Weights of a small image embedding model.
Model: arch vit, patch size [8, 8].
Training: soap at rate 0.0019, batches of 256.
Rows from block 2 of a small image embedding model, named by matrix and row number. Rows with one number within an expert belong to one neuron, the router's apart. Each number is 500 + 50 x the weight over its row's rms, rounded and kept within 0 to 999. All counts start at 0. Numbers have three digits each.
Before each expert's rows are labels from the 100 images, of 14848, where the router gives the expert most weight on average: "strongest on" is what is common among them. Only what is clearly more common there than usual is listed. The data: simulated fluorescence microscopy of cells.
# router: router (model.blocks.2.mlp.router.weight, 16x384, trained with AdamW), inputs 320-383
# up: expert up (model.blocks.2.mlp.up, 16x96x384), inputs 320-383
# down: expert down (model.blocks.2.mlp.down, 16x384x96, transposed), outputs 320-383

# expert 7
strongest on: cyan stain; ring around the nucleus
router.7:453583476510472529432472536513439427559553580492474415520492515430528476528470442661487513480471430472411478476486477445523606561381632534537534551507516524553430561530419422468562448481539452
up.0:568502528489470455516502482512478498559479483505455446563539464483506509494578501477496469488530521570478524502494606494589501447560485574510532471538473449497569502530611567524472583466525620
down.0:504483522508497482604501529459504494486466509612567527541527547450477490410490567505565453502505445520543567545532514518594576588541534422461495513563446499558540571468421521553472465500547648
up.1:541493458409572450511533469537514651465500538473426544559473521634500485537547475424489501525550465535446500548546445553474415464473489483565544434438434443565485602476554561660468519582485421
down.1:489484535569500502481494538473470517570479479489474413484507514412485459490613451648529595521590484505456488434483584561507454514514544492582511473458455469468569555438386460526446501578484539
up.2:532459360482482565627467479560554568524485448481560523575334542482509453511517439567504438517513485468484578439541481483526545481441522547471578506576437531495433439457495455559501509440468504
down.2:434506537496545511445546582480443477513492563583512500465527501554413469594503435537534478461450437544486430393465432419499531470492498398503484462469492501514444478568493525554473546533614514
up.3:549489465494553473501478577448592420465537455543468495445479554454513559547467469425523391427491484531498453591554461434532471609507518559443488461410503426556566549510507430571555441480562535
down.3:384532432454428527627469503500502506523444540428472494562471547490520557510459498499496453495490434504498518344442496519411511526526558473487589489453396481503449519530526347511543469485510568
up.4:528519545556457478565441483451504465523533412507484522516555489543514480443433528453525411483420493520474462505489509561436498479475510622479471419564479461571560459541516545551539576507494491
down.4:577548442493522545461481503399574475532575476479523550496563535514515541438488490443502481398448533497478519515401470504401450535550479459533415505547500417544522537541510444412438557477521454
up.5:495483521391542583464535425509501462456366442564419483613582496438483485387459519485483484557532511554484494584525520531588528531432448484553458488577464557524575410382509473520533515595491523
down.5:434479501469495503401559533553463543522580396454518568451562441448489522509450402426481484503576480484545481543563582575490465418432472426551499534462453463659510410525469523532399538493505461
up.6:568447545404509431630522500464483466474474519404478579581582490433588468477503517468445504542580429457517529484536569442494478415502498543426502438532486525443536607438501440467575455512472472
down.6:567482549400546473577586491490547434544516516477500544533464501469570512461455504569440575588548521587535475592573557482531486456489519612538466396560474610525529558443440497503494515476431547
up.7:460513498492540450497435522497506522502499475540530512534546533474538453538536541515468405491490528491428538576391398443486558511590487541463423482500547476461548568546447483476528580512456488
down.7:457478563479477490544533584489634396557498592513530498540510511520521512508470443456489535459606511524585499496522556533470492585540485505498409481440482420475517496518380489482622521459497467
up.8:558500469497520508570482392483555545466531436472488488489506469478447564579523463512519399506513543563500573571508569445480514456396425626472476490470462497506625441484458493451513498510390398
down.8:497443502521478546544535461498472485545464598550486530600456483537508421535503476552465527465485501538551450544617474513534439607510521505442476507580514489587450542473483515459479503502533502
up.9:485529513480563507487428441428518540470635459536499412492405496500444464511528477516476515497499534442507411497468551432501548491538546604432483501502484572575525577525531468530521460456589479
down.9:534510538552508394533443459491558386457460561549510493499428583426605567511534426513491511577454563596439446495517469533477521481561450488514445485498464537469528628502542456514551504541525512
up.10:487507529456572450443509427509514517480505454438597605464474526502583536529502447415503459517539509506427482468524566484461447552452581553470486532498523493499493424495510582497472422526498406
down.10:513532498379609529576509496517471553499438542453436476487629473518493431489543510548420558490532399483413499489490592481523449535520558554500539505487451511427453440481551445520583433458533408
up.11:473485505468541492494470471393475518488514537460547428439513455436468537481498524598529481508550574447513522583460479548435578424526437451492597456486467526482459504427468501470529505625516432
down.11:495501482467420559612494516453521530440455514463555464556541543479526483507604439416470439549479507496477437515461522559509487468479536424511455521488482393471400500542441579639535496550482390
up.12:510482514523494462501461557450492525487431600493581509526546418385540567436471532515517467395457507442494453435468536416466415474488503454493484586537510417468431550454492478504492510489457475
down.12:462446530478514478589476403501484656432480546503479541538464534494512552499483503475499472533457401523467472459467463557561441529544410409506439452395517487586560490464608413471475486461508532

# expert 15
strongest on: magenta stain; crowded; cells: ten or more
router.15:542557471558525463512441508514413476479494478511528467472410569509517589474479493540474477562511436501545509478512590416486469554499474509515594455471507450523435536505542528495583497457570500
up.0:433488489499567506457537575450413484558573399468587516500496518517483538585552429454413522354518495499490544505460521499461473477496442497442537499465494543538427481450508454510578535498581488
down.0:513451528536557527468506483462540585467459419586444582503555517509546505455454475557540547501497388504568522562526443447542514547454520520517402565441498538619474546459535489532573480404475497
up.1:462585447444588541536481475532532548464504451577421427502557577467525526490423507510434512558483559549568568508522613537539516544522409525511419489431450513605453459488547497516549487489498495
down.1:475425498497544526569512448450433411532570481501556499399479545501551474528485450454464578498403484447507525550480522474470487489574458490512495501444528443487509461505448574457520477538500495
up.2:472473425494475585513438437581572493532420477510477496583524598569392442588432481460497498435495504516475514502486445517448508481490485429439451492591554503477577552541566503452436505563556512
down.2:519472413556387436495550539571548453530620415486637460512574433508508414480482487485435520471475429475500569417465519663571533527501558488485569508453602476441498545556480488481440456459491537
up.3:580480470549470518567550516470522494465513547455521447635545584518406448494530608444426539516524510522477590570549535491464464499498605433573512505485531505543474491539468427438469463569503510
down.3:496447486671348483498463531510543648541566593485542539494540519594420528580467512528552465378484505477511408412510632454548467522511476508532420598588549550518507397543498467541516585568406440
up.4:498551420509471482634496493510489456479516530445569464509493406582509508572500444500573529555578457421503510524511491589478607570434477492536408534476526472552580462559481485429506426462596465
down.4:510456495556447451490527513439420492441378469504552525546590559529430536516566543438530493508435502551570447502523538578470442596437522523472454553467636531503455499391515520543483564453548471
up.5:520516483563458555425487515435536374517524492473497495514462451507537546537516395554457549490497506524465495543511511501528538475533472544447491528515564581567524601578550569486532594412517510
down.5:586586553532522480415495495375518416519501490533455458453569488410511506632483517469511481518507516417509533533472510578486425469515404561534486589596497570497492532479469525459531443466589539
up.6:507545470466543600553497602495496497590549445468482368396456475581541457476401577536557552395470466469410566512597479480454500513380537553554493609488510463553502497464474480484588488570513397
down.6:447447478492534522546505504468562489593555600542450503539575553484565452418562446506443455514555531495538413428433366622489503482420565521495532480521507527540402491511577515478486475507528497
up.7:517507468456493480495525613519662505511513572484496531531472537456555490405389541499486499416424505531573515500457565433526487456509473528513568492499464469494469503513510524426500469495453454
down.7:480461463572444433514497456451462582518522514459496501435454451506561527447507494507478510486568415478560487485470557602534434593494532553513563538557555525467521468472507474531596468467508515
up.8:582399540591454471490471595523474551429578472580520472508515497482530423425451402490513439454537480441537485475574596432489520508477430536516450535455452572400537592476456442509519512487537462
down.8:332568472466595623373460521444478490459501452517551522481483471463438532489470472478559566493574526482511475391529453550521389426468505501488463594555451566544505500433460516417428592522547485
up.9:534570577462466614565580405480522456503454475524494474522475447560471567464524528547460499471537465565552516499455520513417476495457505480423544474504527481478561459469540457531523527462461477
down.9:465455590453388533437545443474465501476526459445487628501497520387566447465464499450492513471490405376575457542485559512472430498567449423453502481589380576603565427484491517479564523490546474
up.10:613469439450499461500590473457472602513509485561540510474583463522373516620555445554436539452407433452477500507583431517445573561522418490433515432516482483489563492541492473539558549450554504
down.10:580512529614480392436453493472500516468483499419490522404501460541451477597596519484486584442584509476553595556413536471457445420433532576537488490480526583391526503492335437470492516602510469
up.11:466504585500486478535574429482460532514475558445564570524453514503471548493448484464527562487495477539469428499471569470466546535510454483443508519433544379515544517495497479490545549575531418
down.11:556562473493452424481435445467445574509476460486511489535497613562521518555539503492536582423576425412567553456504503476480391473438505507475500455536407531569487532494448413532452541471538472
up.12:419447436557459473474480450545590494496529547585581484509550510576448542533438517553500443460465522474529504539507482491571598511489463491522514529499482525532410564468464510554479477495584448
down.12:471540492451461538517482493503492473496486527462593484572443439520505490579441589469439520440602442540651472514495467446489424459487532550423478377497464532512519543463487473500455522476455554

# expert 12
strongest on: crowded; cells: ten or more; green stain; membrane rim
router.12:461501497462460514501598436551491448510533519540448487491480568510605513566504400471433573463570461469532473507506435411470425442481415549504528519567465582602543513459463448390558462465546506
up.0:580500493505537520486508593540459571514514470444449540484469475458519504398565492567597463459524561503548486537484498493429537488451470462501402354535389454485464637520531523489495499579412463
down.0:541502457466541552586558435475472497536545465571451524547481556559573545390494415460488538511526536345551488578505591524554446494579484456552514523512490491435429383444582446485506555507487481
up.1:501473488490452473420476527543500498552454467543539531482487486436529441517445538563484481492566544449484452497557463471460527499568492522518524460533414418508553498472612485487462524486570471
down.1:554533509469449498514489523541472467565456424451571569479440474590341512561608489449532551470508524496554440484508562467511594543463478479594494554448543563530505448435510526598523506456438512
up.2:437564459539529507510498531477482484539387504388572519489567498513500454533513507549446544457510569592460516536562433461388406480504482499469573510448405447497487569531508473446476444468533507
down.2:508534507452497529538467435618480463499574548511489476432463505567344456466442519481578456498462500549552497447476426500516480436543509514470521475484448457608447576484444484549517528564505438
up.3:474602449499519564473556544526471494430437411485527485586584449511475476450546532401495504542480466570466451484526493446449507518530592502619494526440466586427541501554658430508497497460434416
down.3:530514546436556510559525447523536497388530585428464491475537540582432507482480436469498432545593484531514423530490504471573522449429473532556555560524508511531513578435527503538421519549508466
up.4:437608562509522527453649505523456510548452542438476563527493489561569440534420548489415520488547513394569489536528514456561584523559503468502518562536512512477475438560535423496459448470444445
down.4:443588513410501483460498428467425522480544449474564586458490470539378540485482458492525480404479563603530416472529416443437456464487446517464506547420550454452493476443589499563555527505576438
up.5:456606501420575415462510473541491396614526427520447449508531580510488489591527553477434527568414458474500491536507501547492565506512492469480533451533536443523617505567478530466414406445556506
down.5:545472523554472413553528478427485628524518470541519535551546506563456557559410531590582577495450613510504486543581458523573517461450513474477530521532460518531603544487515570488569436505520513
up.6:415581477564373628510550483447507481507509437491530526494520506467412504532554480570536426581427423550452567450574530423510567505572471539430618462557568533385485478515405528546544552521513463
down.6:453467433464467524526559476470485550468617528491469459492501470419469499546491522504458562464444599594503387470445515486507512442518552441489540519477471465435498473536442557474581526533547526
up.7:500526475441381542520438453504535405568492441576430526499466540472473526583473512477555555636528572505525535470467538513513447480493513493521480517476530523509491583459497498536453497468474488
down.7:573480526464541433485490506425504496485413444490441554501494541427487481503571513380485491565511687427492564487532513525527580494499490460481471380455534462478477520524511503427535473453531494
up.8:540526452492512398483462512407408447535547481421499482428486505465552524569479459542494580622522522437575474633517553486479478430435417476494434527321561542517451514509502471459460514495411494
down.8:481546440518494398565542547519432484487483566470525542427643521489579451508499504528502447486555537426488467537398435474580493508519544453506510600511456484498559475579544467573453527548456541
up.9:427492458385527540485531454504549518510506536494589483462598478456481521579578512478410506467486382499553496564507513476425578382528522474522566438581486504538456517473495489516506477532589397
down.9:538455440528435518532493505550517493476537510479574445368572559477450526494526522451562452544491480493433407461524471490468445490640461469509533517550463397550540497551475554512503457498446520
up.10:444457541440453550447455387495497542435428445475549511495507498488455559354532433589444541562551531570473474441497429475465498493481497508468434569452515599480444469507568534416497494487455584
down.10:453534587518489577491516524460559478474515568461578466476514437419455478493510518514562503535436617445420547623383424448566518413556504520500510569566535460422523548444380536475589393489341516
up.11:511447530573563574576451575549449542453480452453569510433454503439458581462400501462550400518454573574490518496610552492462532531531491582427437522480428432462488426525488474485491488469460503
down.11:441577552427543464442525483498497574441566466485555578511473488431500488522480498501471541507456566391529547570569495463474421433462474491566491480474572578474575483562465414446537518521481412
up.12:505542440485499573472411604550549559511531481593491513471469477504572417506450490497518455453475442464482482562439547474582470508558509583489490527460491485471548552518553402430546577481560504
down.12:507493442522497554409541481506414591623481399483416439505448505539442504411519525484565474527499493539507530554549422419556520492463486557606557484471454595478468444513502497573507535515433505

# expert 2
strongest on: crowded; cells: ten or more; long thin cells
router.2:439493510515415453429448570525469544512534506497484607531602460442600486468427641502461428502497520414476466600598492443558545388455499552383467449537459469519436457466543577574493516391514454
up.0:448558512479586551498547472520524533508549543554491495403445542514493593552594488464425441541506591510438476576493457471588487502455645523470512538608496514394536523503547529501477417561433475
down.0:535495492479625530428614523481424522494489550442581523572572475568471431530414507526578499578438437536494494511514514483471545559543479518535485501512449488593543474576492485615518518558505606
up.1:574547476419617485421607547536521478495461543507518528549524529480539482535505505506469454576465467514484437427495618358454617526511563623471473551530439441515414492537494396501464526553363524
down.1:444547497539510529565523599481470512408511456516437533515548532543487515573402491519530491473411453468501536540573467502543482531541520428522521495518445472427484587405543459572460542480422470
up.2:549470456534487444581456451467537502541386478485528498440534544499581559510366425528531527534532508485396511473641418536505531520491471471551512584472494463472501470534565463556473503619482501
down.2:608511487534456501502467450494465517505417436480520419524462459532470443414475512533531490446477488442448531560504529493552503422476483563486541544399596604482491440441428504444475585523585401
up.3:517530593582402444593506442530480457532559567569482605503546557390539503522477500553430472516491614420567530548551400369538497494498492373492541515446562440464493468539534513522572560508479547
down.3:533523564626476440509528463469545544605418503512552501545580467450482523529532564507507511420426545400487475552494555555503555535476451544593432515447499567537451589543309544442500489419533493
up.4:489569581427554517583532448419489516612461550532665499581532559475516509548463534477428527524441497532534475428586552512467492408491505478558509533536554447574511522460510435512419470405562471
down.4:511563506433544435549525442558461432478472473499351492495451482466514632498509547485492522386473451496619476451584466474397544416474600465443507573509463532516514517494543425480515468468466519
up.5:538458450490467541505499516483505395532350490517459475449410527423471541484532548517506497440491535527429490426539516447496536586541520506517562550635327525457562492613517496459473528614405563
down.5:526492482511528460476428478519509412522544541467447582474503501412565523549506541435432483487474512501467504575476423472465411414506426511486508504515519502494499471517492495512603502510471441
up.6:461661461461522489410539522623484511509500499474521476378490572463574501526529482492518436602521582473494544454545403521446440456478515541487470499566382494501498472534439494539509557562582480
down.6:581538479424531585461523548439499499575518415513575472509479477551542576477509393502550518543487545486454519551489509575487509555510500466474473451422549451423512497506553553546514415574497429
up.7:572497519463596528499569605474471536509495488437527470480523448606447469455391501467539424600484512533491423542448475499426421531504507497468405517504487561377487510552566479446504467491490411
down.7:472496465494410527511511550467503469497423443594472423465437506492553543475488585538447545475434507440457494498551479515530455513626484480542562525499504501472523549483638463473457385518595584
up.8:553516619460554460533475509452601464522540534508465515525469461481452468532484588502468515511446623553454502422413495525540474459456554474554485496530523506534526549452490506484671481531482441
down.8:483568475478473464533576459508378473524592564537456612517535559509492576511511529547472507521540559495398474481453441340473496473525478524470566528517484584465544391510523480494481486482439469
up.9:494452540477536504488497596430478501453558514517531512510483482505552437540462520486446481578550523455412494436557469478433483489492527443586520523402483462523497441522537405546496507467510574
down.9:485517434496468552443551539448348467528561433482474569462472554541492507526529597553537551539508426539571590530392579501471438482472449479505537544488523507528438550619562530482448437501570518
up.10:488513435533539456550563468548520438493474493498573499444490458478510578547584466488503449484542400514530407600447430473570478447540584391456507438464562527489570452540548472479483444511498495
down.10:532498482487493491495509489508584520517462557559493472474491528445518428456463537509494515549444473499495520518513509505472487435597504490473361442520560589541476521584548490496474493550467544
up.11:529523486529478563511549522516390512454503454502519538600605428486547456466591430437521390510503533551569534487489418511554451432551435489522508544494505548417450477555487580397426497521522483
down.11:567556464500546551474504481479565455494609564553525495465516504479495421445427544511432545483458585497457498558483437400507548610558454486553538489509506411528559408555547521548491494516496390
up.12:510561451451601590457482484453413553466462616418545491450427540445464491536545444479542484525468401478497403488466623447566577445523505526432439549568475464438404477476540548608499497553558483
down.12:501542526456479372475558521426392528410512439559540487529569474461545455407551435571565453445502500471573492502575512437507491493522457520479547465535441456460447540469524442550523482533666580

# expert 6
strongest on: red stain; dim; fragmented nuclei; out of focus
router.6:547486472493466561473535465458514520437522532555551465447475613434464422426405458473540471520426472467463531514480584437530500535510526535509452486559531528412421445443531484589392489503540551
up.0:503506454566509466472402475477540526549537505610501549436555453489507503538448511458560391526454593539536495481494522541467432563513480467550493459521530471514479535429490420467539456512493448
down.0:505555543512485542488445400482561514484539504531528503571478474478423448475485490483494478517455560395448605495545531573442506480498471534492515438481518527479516487546484464520528510494522508
up.1:447399541494554512535515502469443539451607435496500437442499478512451551476568564494395475488476553586494446538505463504517451551446515479415559518525500567495449478478631455467547620476530529
down.1:386460461547468551444468441494482414476420551580533480437492515461484518562490497485478521519555574532488518567500526481536470533574601466521468514388539559600519484507563493420501506534534515
up.2:453530582570521446436527512538517509506568541452395512547581454406465516533461450554573480385538499578513524558582546564471468460596545535516485442498537534499456512455468464537444464544510495
down.2:519456632526499483561504423620485551503396507523557477455514483442530566491468497466474506485481447440522539537520522510480444492528502521548582477461536446464549586629412540610498516472463562
up.3:534582498577370476536581453562394546511571441514581574478489432472527567492527479496504543455573439469447573507632474511467493444511560393423502423496448510615542511517548477526502503443443530
down.3:556465446459440438522565444536510532477500540445512473492488511531411535507455530528544592409537438382482520541522419535541551551440458515518450633479497516485509503565521529449564399492546517
up.4:453523472486486537561541541488445490544482462509489545448427430596481477552548449491499555525468430613432424494549424527498563400512461412493564429492500468449478493478417500575531660524470517
down.4:468581476545455492431457460489571571498505469454480563544466509485432506528487490540579460533444585419466536437511473422465458478438547586544462507557510554381500500470625512558521505486441421
up.5:493532526483474488461541630547544529534478536533492511479588464570498525444500540539494478463536533447451548518536481396501530565524449417661517544459518520496481422464580484575556552388459588
down.5:417532477522536548529469504516370471521501553489590562529542546575623461492478546570537518445427544398507484550460548491487595574491451558530495562461538485542448492559429513517486506491461539
up.6:547503498478442431429504433489525473506563437463543427601527397529427552536542517524427522513437495482437563560525482493544570561574519444419617391522528511489528465487544548508510544442436494
down.6:438561511441499576490502488572545464561492504530498502492401616400398427561509469531507483451467420440424416462478502491535403652495422505545453491532503545457445487569562520438514451510563547
up.7:545556442511499541414531551533525471498492515510458561499519468474555546526474495507555533488386575537447482571581493500516488510442498499422486476329508500540479506536403569462591522394503564
down.7:470443496465575582590495533505470544439551486508506477533536549460475416404515507477399457512448520515536517511443512435582434523573533467541507450546432529488536568560480542379509562531464484
up.8:440466470559510487509549556551517523553474433518519484447450429488587457535520445456436586475525497471493495538425588388513481432414633457460540478554542433536440538487615457451507480547455542
down.8:475474458514484506447485436568540491467508493516513539537548530502515515534474492466459473443456525524551546403558575603561490554520528517502552502483528501441519500435459554391511624449416353
up.9:440432503442444504369503547461445512516455439435497476527543461583550523504496476549501483490466527454496493558494542531548497405502517522565439567614427572567430503493444456529476484381579571
down.9:567491554508490432480457512491522518534430546521534455503382565570537520538595558544481468398461543456480433510526352559505510534528525526506528548458567532450463527500418363533503456470396477
up.10:484456540485560500516529488547425484524537535559456530607582500464497507522475518488441435509426546404550547452498534528544430583477608478551509516505474553468399473524459523566476575506520511
down.10:457509432447524506432419467498528490510574448540487528495514573504592484468512465542483464435599420468466481506451492454432549454587442461473442533457491507537563464508444485563577562437523471
up.11:430433472491528441431477486459518579558527579426563525374483499538446502490483516506543403540603450594495612504583565557546542493448459500516419447517460505493495506458493421532454520545441498
down.11:547550451445390549424493497470400487514519449523519501585443451442393468529555474422507556531532517500510525602530483447419501558521578393515416474555528441512557413534570580552546551494549546
up.12:451525524529472522448396490508561465551503522541462492499407505442513505593470520414531420504465475514509531489556427488511512527452479525567476504525560477462447482537543548488480526565507494
down.12:462465543522579490453499507507523467465500535559541495532479405503417518493474482539481545484571440404498507471485625454486525502582392442494533469486488452584527458566410469507448484529475587

# expert 1
strongest on: cyan stain
router.1:388506471428539467437480502437544568509430473593496525487461506487591552500481528461475603480523513580518500443543494511509551446545504593565511412452432606537513525527455510543411551437617454
up.0:509538512439415483479514434451462554497489518457523492416497452521470521415486484546498458406486496550470430403564470537519571539486510490578498553519403531472462585590516492470458502491563564
down.0:512516577491506506505500454479559543517477330474479436495522489475490535568579569575489483553484562455512473451404444519579501499487584564537475537538566514472517549445570582594573504545497513
up.1:442599461473519469570475501390547544524479531396472392444486498608510407464499495455437553569416464533510514602477446404360483525448452549528553503529508495510429536507482443583474504522519496
down.1:517383567543514567473484450519508545580554515503503499544415507549489531562476472539462526546538539453527476507466493436600481513505503528498553526506423463459465612360476613450555530504504565
up.2:502488518509577406520474516444513616560511450500532470517539512429432578533474468477572420460515568424532556457466506538509474412475518536482434553519519559648602409353534505483456594424469496
down.2:513492495566513536504406521459503448498511585554471430449550506566519496533446487523536491502496560494419546509511487557423573558492533513582465449410608619707546508480449505467514547448556561
up.3:438430481558488466472484547536465458517414506444494516526528529532443514464555514490422469459447470555566571411500566516582458458500438471497482555453504398541456582450465526438429573519447470
down.3:484566603522531587480491478564526463475491493485511485603483519520472482493577536494475545490515512459538434467414514388531536541480561413504497530472480477545459449557500465513441512444491562
up.4:513480522510523479561506498423460513477517572472415454541439451509502508382454475492430490519449546359511465488480486510563489445513457551522466494501490511542464442539580505505480589514500438
down.4:478547562500434632430469499552515558460492435453574511498459507445531591482546531490426549425515493499418506531420547511551410541531505523531531499596483548568465519565450460489505468519557567
up.5:429424480523453431558418478441526539524494500498527510513586532451509441476506453621475436487389455482505475582466576467603444603510490511536525553385503578459470506565481465492554522586428634
down.5:497498552542515562537422420500493526475455536505507467522440549526547506461442461494532523494506551530532464518537503470500556587487609508503490515484510520530537452527413531467410569535447461
up.6:479439518459580473563576552447529511443518496466535538538488396464521550525468497485520494410592578519503532364610451513495529483522487606517555460489466562424528474495528472492412417358557421
down.6:513528509444517573492485457458413465479440515444437573446527456597528517435494472517571524579433552401457528503436537584580436496483463514495481520468509551633511468554457485692487398551481507
up.7:590585464544527433500561461492529507462479455518476455474436457479532555511538412594457462458409526433504476506486526462525393486489519480548544503450545437606559473512548536563520566560409494
down.7:413509530594464474470482510562513563534491451505513521567449448541558467476577367478483531508493503445433470436521474427587448445477578611429564553649475480506563518535550460496516547428569507
up.8:501404508488531442517508416465433614376461530515460523478457461504581498366481481433466433556573589536482468513487452526449560538515479480432421569526516568494529544494437561479482510504497528
down.8:490601533421573445433457539462496408496510588474558377576507491543557507547476522465513533465485343453566507510546463506503512484502443478526398445481428580461508506576434464505542483510497556
up.9:477439476541401504526522432527575538571446576472508460431473590503479530519451550521528617544532498479581495517557439602552511489582445475443475484467523468548508528577481414504480581550539525
down.9:530508445536381496395426490558468461477451438504561469441461486482476498553584507557607486370527615515517554419420423466501544495464431448524448532572564454558553494569544545516544427504444434
up.10:430531431490541492479561487548457521531473444538501477425562470511488470519387512527591394498464619481465520535477494418500557515552478462490552519478530505508424529547464536425523532485575522
down.10:480531476498476535560452533495392540453480535561486568483455452484588431460490498498499461626428505417465531431469447464478478502515426399508541581493643543430490526590515514499542498566570543
up.11:550458465537529525433533401539425472513456345497551584548474490455493488512552405459585408583539411477450508604497533445455476433504541556547526475554514503438554483416501448413512410433591551
down.11:459483448389536475506593509508463461552556535516458539504496445588528471476447479512524545467535470519564506490529518509466481553425480523506517470402522485555511613437524523501568542583510514
up.12:537445544539526513467481477548514440525484521479456551466444560596492611475475500494585516548439482476452439399593519502445474521527452523526462522474439493624421500499513563502552467510552528
down.12:453587396355409516507437416458528446529493546498458464469466480546503550512380566485477571457545426505594568492530483457531616458495608492439451489509544431496520486494550473464453470549540449